config.yaml
image_size: 32
arch: "resnet"
depths: [2, 4, 2]
label_smoothing: 0.1
init: "lecun_normal"
residual_init: "none"
lr: 0.0061
nesterov: false
batch_size: 64
epochs: 4.5
warmup_steps: 2880
adamw_weight_decay_other_params: 0.05
Rows from block 2 of a small image classifier, named by matrix and row number. Rows with one number belong to one channel. Each number is 500 + 40 x the weight over its row's rms, rounded and kept within 0 to 999. All counts start at 0. Numbers have three digits each.
After each channel's rows are labels from the 100 images, of 14976, where the channel reaches its highest value: "top examples" is what is common among them. Only what is clearly more common there than usual is listed. The data: single toy objects rendered from many sides on busy backdrops. In brackets: how many of the 100.
# convs0: first 3x3 conv, stride 2 (model.blocks.2.convs.0.weight, 160x80x3x3, each kernel summed), inputs 0-79
# convs1: second 3x3 conv (model.blocks.2.convs.1.weight, 160x160x3x3, transposed, each kernel summed), outputs 0-79

convs0.131:484534490500498494484504500461505546468540588548549447442532481561486451505600475501492498515446512485536520476458491518469518534455525576495476517560487537454468489441513542468509500539388466477423499540434452548447524545517466476445574505
convs1.131:494486488520540460505514514501569497530488521533494462547536493518519553451531456567517506469598529438504502557490484469449427501474551514495492542411458518525516428482464485545476563461518551472499560468596519492437507511443582377493488573
top examples: green (71)

convs0.54:500489468507487481512535476488466463505458441457538486507480455547533499500456460497503485497515554463534521533425490418459463472491490475504486495592443555514454498449497443563625554552449557434584546466470511505493425530528507522479525504
convs1.54:525570545495481493495460527451588484501524450478529510447563610562522491410489513495483494552508479463476429450483486497479545486554484483487484523467527499563535445561453564496555482455542540471500439469469463471519588559519509476509471497
top examples: black (32)

convs0.46:501420426497542459522427504467499459637492496451506499567505500585509458443558493473459501503439459561515476541456456505514540533500548575522470490457468490561490543507506499560566482464548514503537495496483485509517550434523491457491493493
convs1.46:472476530549568509482506503424496463436518541511518472517452482499488476508434524462581503462509523484493572485522476461460451489491523487508481506479575495525493495496580523516513528413474509582489504482500420507567502497524580490568536499
top examples: ice cream (28)

convs0.47:464577502511490439547459502440553545564471491478476542514501481479545485470567515512508447550509505543414547551458410521537482489447527546513382485548468464553543548521531522493526547537422468503487495526486477516489483518467558458532531520
convs1.47:486504452563521499512495456486550575493525475427522497472517523427451457517468512533418524499534467529533498539572549513523450547497505405436509467525533571510573568452509562535468503395550456507532580518467459506486511544501451486474576520
top examples: white (31); grey (30)

convs0.1:454458469479498495517500470481427577465515530502480492513449529541510511523547498502444467550510547484523509550600439540493406455498433501463475476535477544540570517491550443482559448484426474447536473563515497526467531473452505554478567528
convs1.1:540475505531518520543529515492468458526495548593512433607566431449481512486512576460486436461514525566520506524454460545523541480505515522519546543475459452509503496534432477510526486511495520560491586555565550526453533497503480543552482494
top examples: flower (48)

convs0.79:460495496468497442493473487420539555524512527495551543461532573486473488473517521525486527497437478541542480506513425478432558530518510536448421537502548525556418546456456520517437490465396530511515440486494523514515543544540568471499458452
convs1.79:480496516588537493531543491473492592478494481505446529485536503538524459485472460478463489446495500532532516494522496532500419523453512465405447447543491509539493524530503524535471454470555534445491543473501409515479511467527583486476551557
top examples: pink (75)

convs0.35:470450507484452548470520506478497468517424557581437572528510546559491438580523429512530531556461444476503569472503501420471532554468517523466501483509477526470485448492548533515480541538537426464546437469508529492502505414539519482512524518
convs1.35:441520467504455446458519520460493509569499487531499529504480497471524478495537482492473483579510512553498552572500598502490455532444498479484496468475515526484499514546509546544533502428472493511501469489589534474423513500468532485538521481
top examples: white (26)

convs0.26:495517456523405481462489491490500500469521583512518479509496423478527481513474403475497469502514500525460511516574477515464440492478524534462467504477540463530566527478552396535511534513546580503522456573472472493556512398586490498490462495
convs1.26:484518542519501477550504539419493471509480560476496507451557531448488568527469524483509525472500530487550478528456508511502486518494477431491507500507483530443543514460498495556508506546480424515455436478490372505508536509544513512504502375
top examples: yellow (70)

convs0.24:456518490498538470488570492415486467481480464513530567497545540569507452576496578494539537478641478479517489427508513511478487430485490513541490479508558536520456456458470461447448459528489455504536492479525455440457550518500514536453532495
convs1.24:463469546575521515548528508419523533548428476545516522523524431539519474463643474508461565524453516534554479557466520541489496572496515488544535479483450525460505531543506506549532494479559508528519516554544491514446529477493479449463521550
top examples: grey (32); pink (26)

convs0.49:528512488471462478490490498507557433503447531414467519504471505569482494459579548520501507492491532458485556519534520498535491487504509496490453507455531439508554495449540524376474534514545510377516534521501529457436465548404478522495553474
convs1.49:517482505458465462548498558544481550511488458516443522486522502469534429440512512493534511499484496494509522485506514501535475501529524466493495530384535481544547520468481490502519507544478501508508498473462475528524511522445464533508530523
top examples: red (36); purple (32); hammer (31)

convs0.59:497522493518466501462442477449525543392570500540493503508573446509473497485503438437556489520527497518438498483475484518537480499544477474548489424507553437514442499550467512583527488546426528452537518492532479574500462587546541535533498483
convs1.59:511511487445471488449508488524520421471495512426544593472448467543429533499582465569430504564551443536519511542552542493510503534552509501527546575477469483550490594459516562518488554491591511496433612493553536490533475507459488503512477491
top examples: teal (28)

convs0.130:491455466504531492458458447504499489518499519449498414524517448579516476492510472487522400554458564557576570516526435495521511468519485518463441508601536495531546443481550493526479563550474502516509501450482472561530481502511551544482421503
convs1.130:529479469526484523566457450486510457501510434475490531507636539521377423472448541452455491537519518501499468546487459528484417508480473468443456473508539531533568541443488546462494544440523537564559531458509474473449494431423510495515470533
top examples: candle (25)

convs0.112:441552491448495499484545460512492503432518507498460513465461480475510520543454521481586482556570514523508513522480439449452474525482500531481393465456491514478463497540486507509596459523447501523574492558582594514490527515495565569473530495
convs1.112:578458504541524512535577515500467496525477472577469480477492519510583545436501499497427540517515495525552548561522535498505649513520520539571539573547489505492476514600507503517522541555480558506540484504508514502445483445512522460489515538
top examples: duck (29)

convs0.105:492530504513498528494430490453573546521538510471577490490473465480485494487492516523518527520468475484461482460533325510419560545443527410475430521492502493496514529495437479529494529476503526532494541497491494539501557561433480536488454540
convs1.105:452496489595467517502510505415526560480540547406516531461498483496504489535426520516509479486476557564515541530571508414486487547484511475505486444492531520487530471552427480539515508528460493518515562425501448492536525478547499493467501531
top examples: pink (68)

convs0.113:494486533532483515447489494467586484576537494462584506420478453458537521478511541471533538415477478539499455510449500408589455450532535544589493498453560480433484530502464520494501483512518535447526506457450515539501521499539506470512561502
convs1.113:428471557516555466492503471493484514518482467511465524415500585487482461535594496547460551514487474525505501529529529505507562518481499545470552503516518560567482493535528491552457466504485445454491464498440418513498518470532473447525458535
top examples: grey (30)

convs0.75:505533526470546476451480539420557513533507514482536484566522477493490518537558554460360492486345469444515545506474534487483489541467469537485453448429558555495493469470468522520500497467523513510511546482459542495482486491533515472529476497
convs1.75:470434482518533524484500446497478512489412464512456455530428436457474531509465466478518467514507498491389474537469461485487493523483519525526492451484540487484547526444530537524538456483465446607486486543503517515493413505522532466473522418
top examples: hammer (32); black (25)

convs0.101:465488486571479533500457464437484530529514585505584529504463471464582476544510498457523457521536504480436428446489455505494549497447455440539521492414542541450496486562441493515463521515488484449476559557471476474538479484509475570448533543
convs1.101:533520434541565507522473516564502523534555489533421495416505515524483550487476481494508420508502461423507494518502539500494556478467478540491469505503542526519471517512575479526458527466481466443500469500491490479531540596513500459480535451
top examples: candle (28)

convs0.29:519591478471473499486477464463503498517503491503533437488585503604560542452419481479524454529524555583519498541514477521500463535494498478483409500499499488487468495501514515456479504508518561470470509450406482563544466514486490625471512510
convs1.29:520479496530542501505509509462504530491529462510547570527441476534455472444409541400502473486508496528493482547507535505484540505461485500503469492429508482534501501516499449524512516542526523477498409515429424497514487453517572577512501490
top examples: candle (31)

convs0.151:471517551452523447505485460449542472461467421427538529520493523533519482538523556514454490474458489517488523506529431493517425508484516484506510552500555504475477574528484436514525469544520524522402522498465551469399456409549508465434451483
convs1.151:507500456573463474504466527593477471447540486413499492511532489515557473515471461502469471522543539540465463459566505404514473572480455470492446467464518550478488537474544495475532442465431402563504497489471485473467478423551507481551459446
top examples: white (39); grey (33)

convs0.69:537487472525589414505458497509474488451473436578477447498541484476482419495477525553522484532581601461519433505487513523535487497473536477468447508524530540503448480509534447502582473548447492455468533537569534526530512446490508461516465465
convs1.69:435518497585570538527526496484484501466524553504453578490489492491440495530540480482411457474475487525504527422508507488526498494540573465439527436492486569514533489484408511408471516449511518533532443504564593460501474460501432471484548554
top examples: green (25)

convs0.143:509480560479496501544500501517472501555440455516546478467515490569485503398517491543494442536500521495485468458428524530437527504440511563586501500520566467526455504527504480454510483503513486484461504534480475612487487510514484602482548609
convs1.143:526537514476469524490489556492424481543465489477496453462539505554419495461496500506504497465460530535516502525548515537448449414446533492520523554437466429562456502517517446513575487556516466437543517505452495514435497468501506537476442517
top examples: green (36)

convs0.56:506427490502496514477495449462419495481568575520508427490478473507456489486554471533518478464474515500546505490484529464439586505501441533451413508492485557461503531510523474459491470517489460429483389505520505557510546569563478563466551522
convs1.56:492501531443482558538513485441548461504544541555472496551479491421518559516516486536545538502463520516518482424475483470511492438452545515477521481517563487511515504472485465509433494463463490493539497508491594551542495544576466529566410562
top examples: yellow (31)

convs0.123:557587582499539430478492479477529521468503485514518517462501469502505507435564503511516457483504574486493489509513504446487487457500473480509426534456496517476468465474492467406568497483557513431539542552519493489501421514462490602526608470
convs1.123:511472541536455453513507488565524614537474483516491430458461493510431517479461515481473456525514420481438497516496494502531584513525421502505487493534482583474516506528477496522503533543477452486493467524507496516583393444489554577512492479
top examples: candle (36)

convs0.157:469455501475543444492574505480497485484471483476495473561444429521467487475495477491527494465573517515574519536507503480483476490485392472507442512566445502487353509524531513483479512586510513546552502493563523505537514505559432523501536552
convs1.157:471481538527520513505467498511504475472505463547444463537545536517554568467519542476460491483529514511442421500470458519498555496476536505516508521523502549491463484533471521411513513466545522521512350479449499506497518529483495501483523568
top examples: teal (39)

convs0.62:513539448479461463449496465458485483543588489467476485517564530496426480543536491510506534533477516477465456461507429492438461557496484498473542437413518455480470456501595537530508468508472435479528547506568551595541481533488462527497463452
convs1.62:460446531517454410464507469491497465555555528531518487497490493485396425476468588483448456482489489519513554594447417498486507544497530520514498487439534541522504524433378592506515512487537513477423545510531562528501497520448429423481484468
top examples: green (29)

convs0.137:540540518494487477469564488501544538463517500405461402575579530528525517533574497479453533480499568462455512547517429458488497607450521506464484515507534472451532499477576519489461500462478552515530508436442524435511480495489483476508471516
convs1.137:497539524548472494522446500536512477461531499509454525496571461480395417463508416447466502515590479509487474498546539470525479519473482468476449510435456539517534487524518470564454486469460469510476493458521496467480540430482546484526471581
top examples: purple (28)

convs0.18:553458527484476447478466483443494599551518543494510462536499418427451509479498519497530415502526454452494453577510528492506513513499496528458411509460503535493506503530542533513495420508494407541551542553474596496482542529526488447519502485
convs1.18:455464443510492572514515497566501551464513436531519429578443480485487551427428536479500479442467464493482484538504513498462474546452484480492470441551556451454530496420462558471469573455431517526483551501561577516463529496564513452437542524
top examples: brown (27)

convs0.116:464457488473490484495531517477528507513528502461575505416473503472561517556503440416488479460487568458538552504480496494480526506430494588555467556494498420419507503468437491514451449503452477538493521629515539519511510540515521536487533517
convs1.116:570540551512561544496476454525490503501474518508529406434502536494476455476609498577476543485492525528472475533522527525486516442518522491544561546492453540540518502484535483542485560494473483443498470478510492524521541553507470547514547572
top examples: from above (61)

convs0.139:498476471442482488463550516474552568533505381468595472440439496501469486529524516563442489446472463521498505519463469441497486488472534515488418549529564595478509520499447443532526467512542524477547539469512487511460519462471475577486516510
convs1.139:564515516497533514549485516541448466490491537362505472514477500578539545516487466432494506518454503469478449399466523477463506492493488532511504507528472497511511412540460515464570495464493518532543491526504501487567459543476502506515550445
top examples: green (28)

convs0.118:553516523515477496528472512481492520489436484405547537559520571461486571508478490402535453497579454520529494475490505549519458542480491475454526442553457563439501512573542480548569480483498499529443465504545552537484439546521514449474531478
convs1.118:456514527472511506475540496453431446485545514466470486494440441533516502544529517490448493488508532561531465519460598534573490519479496543484561478382523476485512498447484472507474476506475578495451503432497479529533559464487519577524439494
top examples: from above (63)

convs0.155:487427525465508444476585452467521509537491517505520465512396482544519505546455555527452488531545415485575500453413436473474511544457503552511470510436507554469516479548546485513546504504466465545561490511551495570517449475527479496508522551
convs1.155:480445507545569563514477475533461530465507524569530390528471460497511512521476544474537473519514533623569482500462511538509493464543514500497581477514561492508479504543478590524463449513485555539563545545535422482577578518495494496534462559
top examples: green (37)

convs0.153:575469457509568489507555539468451484513494518471556462510451462518511553442528458544466457553532472522514485515529494437472469472564523536530382526476521539491495466607476491475450451494496520469514482490549507575589495575497476544503514511
convs1.153:540443518507511513520519542494419487459524476550419493469499485528462491441416534510587514484511401581550462489439543528466498500513508517498496470444540464524476517520441518556464497525497520474567530525512569573564452536505534492432456483
top examples: red (28)

convs0.14:440499505534487369491421528471479530577536516496484481511574461566539570445486521499457483502419527508480486526504511483483488524541455569481382487486511524516541501524526531527416524471561503549471480470488537545522502521475501564511505487
convs1.14:495541563489524571443547448471453477535515427483509605454442529495472502509446480555443532496528493468478555508544470530536486453498449544512512489430548476566508544449482514474520515546529497492531495601515539523498479484506531483424481439
top examples: hammer (34); blue (30)